config.yaml
encoder_norm_position: "pre"
encoder_mlp_ratio: 2.67
encoder_bias: "qkv"
encoder_inner_norm: false
encoder_patch_size: [8, 8]
encoder_layers: 6
decoder_widths: [64, 64, 128, 256]
decoder_attention: false
decoder_upsampling: "nearest_conv"
init: "small_normal"
residual_init: "scaled_by_depth"
nesterov: true
max_steps: 3900
weight_decay: 0.04
Rows from block 4 of the decoder, named by matrix and row number. Rows with one number belong to one channel. Each number is 500 + 40 x the weight over its row's rms, rounded and kept within 0 to 999. All counts start at 0. Numbers have three digits each.
# convs0: first 3x3 conv (decoder.decb.0.2.convs.0.weight, 128x128x3x3), inputs 100-109, a 3x3 kernel for each
# convs1: second 3x3 conv (decoder.decb.0.2.convs.1.weight, 128x128x3x3, transposed), outputs 100-109, a 3x3 kernel for each
convs0.74:542598455457510555475487508460467446512584498507479496456482443490445429484398459549476473509515519515563517522491528497485497508488466438458440473474465476503473472453431499478531590563468555529508528477517531536568468471455460470522403487505501498484456523503466494498
convs0.75:535534543469514482508532475512461495518455582539566593436489469471464479504446467554525535460531495479546513510492503483470479471511496529535586507516529477537547429447449484468526583578569519515504511496528545559510449472485480493498492472525495503472528431417495455481
convs0.76:495517587530465477522528591497522504478490461512553554506526551464528569475505530497518549542513506492462459467493490495488515554563583491501522515495498449437442520534508495466511484462511511512504471499566533507468461529491463506475546544475543533524434526542493510424
convs0.77:506534477505515512501465496521531541462408486516521490492546523457490506543545545530519490541496506528441420517494530577541492392417458470477512497466466485480531561507502558543500507476482499462461546587481592522544451502550489526524458475489516477502477456476484517481
convs0.78:467496483440502529494478528452400496463570628544592513475480495489525490515491472469490483545520514484503456507544583489426480552574585481474470460462478524518612474401476519537538540619653483431469499556561498509540480466484499469482516544592507490475499457432431471557
convs0.79:456438408506489473542541449466486506517456500454438443499461499489456474494435442421447453514502496493468496492436465488494460551488513481496454480525465518494434524465578521456519491443451399455483443495457508538521498455472465429517493513567453478522490537568493561519
convs0.80:424460476497536489472467436519500433470524469485520473444455551504507514475490466441521490453485532497554526496484547507483511477586629480510478545509491485451469528485491486399465527572508475436460518465436492450491486553526466492509469538538485519452495431366483443479
convs0.81:486522456443459444488477457467404487502481484459442458402401467516465485451474489553542518450490533476475479528562561471465534459519508543564529518529522411452447541524458486470473446437458506507519515531490468467469544448427491482472475472456492505421515461396511481493
convs0.82:538442418560506471487571405395469553487558486581501511459453463469511487516520458491474486460492484501524498490481503477419449529484525484412452553450558452470502490483452510522510508490481498467483479490494420475556469460545451469557495443483471475477526459411556571529
convs0.83:499471484551473468494460539435448467536480507496483488485490427487467479508480572504465530481453506404534465566497441561504481506500571565492500409408410435453478502412488552476557457556540437545507538450523507493488502455534577468574483514541554573492566535493495499650
convs0.84:493507441560497507624447529501533560518496475478404458480530445404490498509496451459484515490572550491564522551491482537544506547475487505507473466357338479452491500529522526490533512488502533543471502573543530607567463501508455525548574489558504475464568546487518519449
convs0.85:445436438566498473553505489529511445493518498581529415477474508489473533534469483519436363549491439577514479483456472492505552519501512453457480470456455473476465565497552509482407445438492427417417496470399462525478554556530502530459472495476456482505471493521409422517
convs0.86:504568495464432443532497437523520489445434480527517564447466485564509435547517502412422506467447537538560591507548515444452502445470504506494511493455441506452526492508498482493475502532470460472454489468489564528514547582515527416500531500505608516522551468479509499552
convs0.87:501489563528441433524418483499534560518509502468518525490478450473531493492548466513507468536490481479434473517508527541510429452428461514475471536484473483449470585545420490508460479478504508494466543499479547480474492581540514567500534488532508611574427527454556502450
convs0.88:570487478559520502507503503517564489485502527486504558513533573516598508519538484569593494510508515546487484391489436492474399508532519445479477533509476526494481497494443511536543478549597517473513515495438455505459565509509608444468469470490455589396501494421482437529
convs0.89:472468450513475486448428476539499524515422492537541504443559541433489484496502502518482499510474463511460496482455481531485445571579545499478437507504495471489512430442438456501511569537512437545472483584558484563488524522465474489468467523496514539482505499503535520518
convs0.90:570493478564541445486446356483496564536498585544516562468460581467465553435471471550498484508491499501493496488534508526455485516503512477460524473507568486502549488482503503452571501494474533508524539512486552512519523502471528485457517502495455488492480447494466492536
convs0.91:466556450539457477576528571485401495525537506502475538457529509489536555548498452456422530440515528465476534491520574455497509571507544509508537582505489583543471505455542596595501477479496516494546529572535453510534488524551441478512525496534508420381578497452531515463
convs0.92:542524563495479531490472494457506508493436453479488498579450471578463503504474472539516468527550496544502483502495488548552506553612610407425539435492568477533545414513450485452472487497525552473480579507517515490508524508510502505428473521493485489498498461472530482461
convs0.93:443445526463497575502481512505542518448451385460507412474474557519495485492508523599497475542396470533463448508507527448505549519534493473540516424437443441476490617547496477471504541452488528540474512500457499457436455495488474519547483532492528523482526526520503536526
convs0.94:506491463522477442503435470526527483529570504453530458454488499535530497516527512533509471557575496486544539525498519517531530517454474461495599496443553486440518615432453501495413551481458417419438478475476505502450523482550486455530470465522459595530483486514490454450
convs0.95:511490530494464473526478450626565575525518515480476476500484536526530529519565524513465548453478587390516557486535488484482419495517486497499463475437492463486446471493438466517509570493494509531643444463568472482557449505442497500480517535490497522489502513477512541502
convs0.96:480520542525524562527498530580525450508448378454475458529510432508515484466434408547586564452492500465488528454428442493481505499440493450515512521540488580508469513511511575498518459476493529440463480482526522545548491495523481546434456493451582560541489472540492470475
convs0.97:452408467517494484548617544464559494491486472483407470467484482462500445459492503464440542450475525531495487541494533465474457520473500443478451494501450577555531482471451497446515612515492457522466485504524521583551518454508517470497521491487533537437460478472470525486
convs0.98:497510434499487463531535420505482553520460518516520573482458473438435424456453430496514538500456509491492539466481524541514516533518512501583526468465516500476516466482586504394491472509552513512514519523517536491445511487480537575511513503470491402486467431437494492473
convs0.99:526455478494463496512470503485510533540442502528423484442482462467459456470429412463552592457530457495490512602537574517427404468590523577551493474463498491485404456492594510504436445417525504535515459490490477480503505548555503530484511490492527562548527502444498476439
convs0.100:487484496461447455482485474406465478512503508524446499476496422489562492509512539514440449485493528489548502487510535470436490450481496545473474436474456470481526487521513494464456569491509545597540473448517499470499484500524501574530475513505403459512515574537579497515
convs0.101:450517540481489563470534549418436456547500464519473498449532451507540432502503477528488504525494487503509552533518528509515548497494507482488548542501490503467508406451515463479575519505514435470514513513540503507536456479465502480473452506498463509499471481574485461493
convs0.102:502457441445447411492439429483507516439434467491517477516508507532500489529462506468508527460505451523443405505476526446447510467526541559531546511534507531514535480532495420484537492467547488466518440471494491509449539503494517516509510520511516541532482481516477491527
convs0.103:518552596503465472546478450504430572436523540510515470537546500537488537432445435496520464517433496491527605480464452533505530520518534461449439461463498495501528411523591476429447497494520520579611460513487486466467526510537428518541474519611501472505501621519501558516
convs0.104:538477519459481436513448424452529644560398508490498505500551545529508571498478500493512563466497523482399474490541498494571463482535476484477525507436462555576488482465500521567508437556575545471570449462539492501496488491506441508492401472493504474508518452500490532537
convs0.105:473368411455470580490466398421413519459464484454466519545456504521485544476484544469487541528544497433498473461480504503501469493550533465498498554484513508507474482652477376502418527547530447486508417430531504470587419494545515521524500496529483529558524523458548445551
convs0.106:562535572506472531465469512480500490526550507475509527537467426519504427528505503597551569529517571432451487480490513531568541521528523416464470499442500566500560482518486463519493440465500527567576446472497446388381453528530460503514404466497466496528488519556504491498
convs0.107:458471566537525566532503578514489431550497486534491508443497535474520551478468501459503522463481505448519507518541497557501480502513540488515488461530436486534498495468527504490560451478500396457542500462512469506531524504493499463466437461493427557501540552594491507571
convs1.74:443440466458471537528518539524541531463488423522503467477565502528613485539526504486484495548449532546474438494457509549496511456456509501489458558527522581547517507572541534559583536559511432414479472527499497475496542560537502548505505561503526483464472543541538491500
convs1.75:491452459516436492463476447505467469449429506459486448440580472534541479486513484528483499542517509516504520448526554471591480512555488488472461504492489463407430507474497525557564552543488542507502524462538527541533433503517481528571499520501592522479559551515543520550
convs1.76:449479502528478532507453532462510510460462517523512553451426456539475449547528531501494551519508509493512498423463505441440438489468481512530437460497475442499483537513501524503472537530523475462454481513515538558565478505464535548510477514509517513507547563559482479476
convs1.77:462506473494443477502453517449524501462515505507523517409378399464444493537495529511433505564470455488445482556585552482507525494449456463453515567577568482513512581554532469454524567609546494461469521486467540512523551539497443523530492483500513540473480559481503490464
convs1.78:455454498488499497518540535482570509419440466453488502531513505568519509528510530538543480504462491486398487452470486482437492459457508541471477463512482519503468468499497508476519411432503521473502496494496502481487465451471548550569485552485456494544611511481556490533
convs1.79:481455390527490542528492497447482477506488550538513557550540492520521423517529469421516491477524465496501478519470477570518612490547556546525527505471510572518520592561511543504524540537473494456507472415471575492574459465461481517480501561512509431411529488460490482532
convs1.80:500499534538476475513566549494451459521543511509540469514531461517550537514490475588476489507499583546503512437432442486514483519568555542471479486506500488485487483570543553589468562524505446459431500451441517463483480466423467510502464511557535550541558503513521553505
convs1.81:448446500506520512421433526555529490466552506468529490481451473587541549531616557593552538475477451522447451577485498485523570531537512548439534531519536527467515556561493492557496491536536504492484526543493535546595529493524522576546469495461509510544569508513524533550
convs1.82:504507486548533511515528483510490444517515441500439497478452515559475472506458467472456536533588570499556565529533571574494550551511528526463512475465508504483528495561513594479536535493536534519539524504493549494497576539547551492507490497500490386396547490480513500483
convs1.83:443564545453567568459479522440451494443493481521595602503457461474449484493424491502446443496497524478447480537478524480523516509489545515522551598583545543489500461442435441440430525475507525443477493489490463505420460519523501449401495501544495482454505458561502451517
convs1.84:490468459564477492488520482515546541493466515482486531478456509473508514482485482492551509536605509448460444562520468487445516468449508492534505514508551546528568475499535474476525494494494508516481464418470485454506480526522480537438453536502512380444525417504513452517
convs1.85:509469436516489431536559511534521504506473436521546481538492519511434463550547515543488491616528514572497513476469489527459460534548531570533549426500526425478530486491526591555556502527540507481483538540537573528505605560504526466466516522502484513469467476461482506490
convs1.86:507414551598471571541430568490437523435494531508489470509469466529483523520560519501487551484463519617528555463482459490463526498504475508507490526471515502446508432435464390487477468474523443417456576536490539518506468450396488505460470482440595515502570429500500486507
convs1.87:495500520457578561456574512525506531417461459498509487474476480539552510557539564473432506470512542496569515434429460525519491532562531458492512494534605453513556533558489506503494501532532554516502566492522510448501460449491438469507448483510489472472463476519511537601
convs1.88:465525534469500460453556505462480512493467549429552552460474487547463534524526537559566493481469507526449478444446463525507494485563506494473509483604543406438547422470502439532587430530519508517553448542459499489485544526483543510497602514431461418528422448513452447485
convs1.89:518527539530554523533511478451433495485476490468530491497503504573424495557396513438562507442513481478507434527456508510471457552470499469463477489507562513456499605523493581447501599544568496490471466448530494547533452431511540551481512551496527470437513495500526553506
convs1.90:525485439545481471490513524465426418488522521480458561476516540500490545498507487557553508562589489542585485548510500514527553486493447495483506429454564440509539487460467524506581465475525431565534513564585525529584513495500594545509541510486508465462463490501449526530
convs1.91:483484464468437484536512500504546501429478454588510553517444518518492449466534512502490528458567492439506558502470570419464494505468488515423476520457420499491471470508491532467546542460441467537502495486504536437478449450533469449453511544499596460522542565515544582509
convs1.92:493528482462539481504506506508568503535561579534546530490510509445526553497475490484430551423451530522488527469425392425368429553446516443482516451459541506475454505485497474602498491592508465580476454516470469505541491485459502540600444453551486551588489480552492519560
convs1.93:481483499461529571437465494543554515484506464507571539492492567535476510538472538528583528493504453528426376585515445529454523522480564486515512457516476478516467482498465472462444530482460534533497498561527476558545498537546496524584497517539479489477595529491494485464
convs1.94:466507434496555464474486482525584527462463540463468584528485521579511465586545536539470502515477491530495492514465482524535432534587469505508505490492545474499514523541556536544548573549528472508562487513499532516575456555468507532462555501476482531565439556534487547611
convs1.95:517511544518491503447559549484488534468476544438428463415465498458486443440452496437444474526538480483516499469525503446536508441449429477531559505552518560577495537475519536488541487504537545501503457439489515499511506486492480446436487487524526548496579571573451504502
convs1.96:471464505521595476519535475463470485501507525506557511586477444541512458489498483554482492501499559511545502499574482492499478535500496620517464588601539520532564494525509488431385474441498473499455408392463481429556531491463487455452546509460481522497466528494492455535
convs1.97:461429509451484576464476534481440514433508463509500483410454553506554551463443462439416485501513509430489433472560514566540589447405484498511539536500518598605506548516488522509554492469524460501496436455467465527475493511471478502494472523418516458500483527567499494489
convs1.98:479502517523512502478466530463450524457537576463438547475532557590495599569535558580525512525490467485499507481492519500527499508561538491538554497554495374435447515539533568540580469508496447522511518547537491502548483486460528510590497489498526548533465439448502595514
convs1.99:580537459458483470514495519530503511481486517553570466458553526458531549493488507436510543474480543521537537498500488521498490482490467555538536585487533541504515566539550516529596446476569521501480490572561541502516559517475555432461486452476514493501514533556549492453
convs1.100:436472525461525478467492569483490517434500466425420382493486521543446454564491481534553494506496487507480470473495514503512495529457457516439476461470512496446492454443405561486474540459557505486483463409527538454519432491438415589562496510513516437502468493506507544497
convs1.101:444452491482455410516496461463461510506524543563499547512531502511522484531512487464471478535558519552532520503517557468534546481507495580521501557521492511460490328435495391559631457564508502419441498491506505522495511532538503499463508508489509488473543537568508537590
convs1.102:461438473542491480531469481444464443488477508479490492513479488521460551481414460490528463496536558548525557450419460512454524518496483489517497460480476459439493478500599445486514515571539499558491484487512448427596483477500499502523442471457549520475499521472482522462
convs1.103:533485474481467452422453460523631509449528498507584555478498420447416437481450482482532487494525500496535542504470475441426468482519533495515486488494471567502579581460478568525479420464538483558480416543533537490524501547486475504488479552535450477443443416390496450498
convs1.104:482547504515517479477626427483546488480459497469475452515485600527513522534553540504487567451499502473458497471470539437493488553457526467490471521572560567586509533502523464515509506525536435522520509507556534544495428435511533493436528540452543464462515543467515527493
convs1.105:531494528534610521471526501557482509537516472518473470535555504529467480463429468498477485560530474541518498473547515474502549544526517506508491542567506485516471454477497468478522472448534504475497383491489538468473517522489501550499467522466576523477485530465424481520
convs1.106:547526512519565494415458442500561527473521462501513516526511478510486476463492504489549529545541522467475495500517528417446474412456532502449503565526565537518523494590514509529519455451493558536560531481485507445488508488492485539505459525527477470493447524525481490505
convs1.107:426492531468532564483460550473453450511530488537478445443460506492465457571537456500569553483565571513545511526520506516518486460542492481505488541485467533480510470470476546487535535484456524451462492448474521470553478590555458507429462522460521448504561547558561492514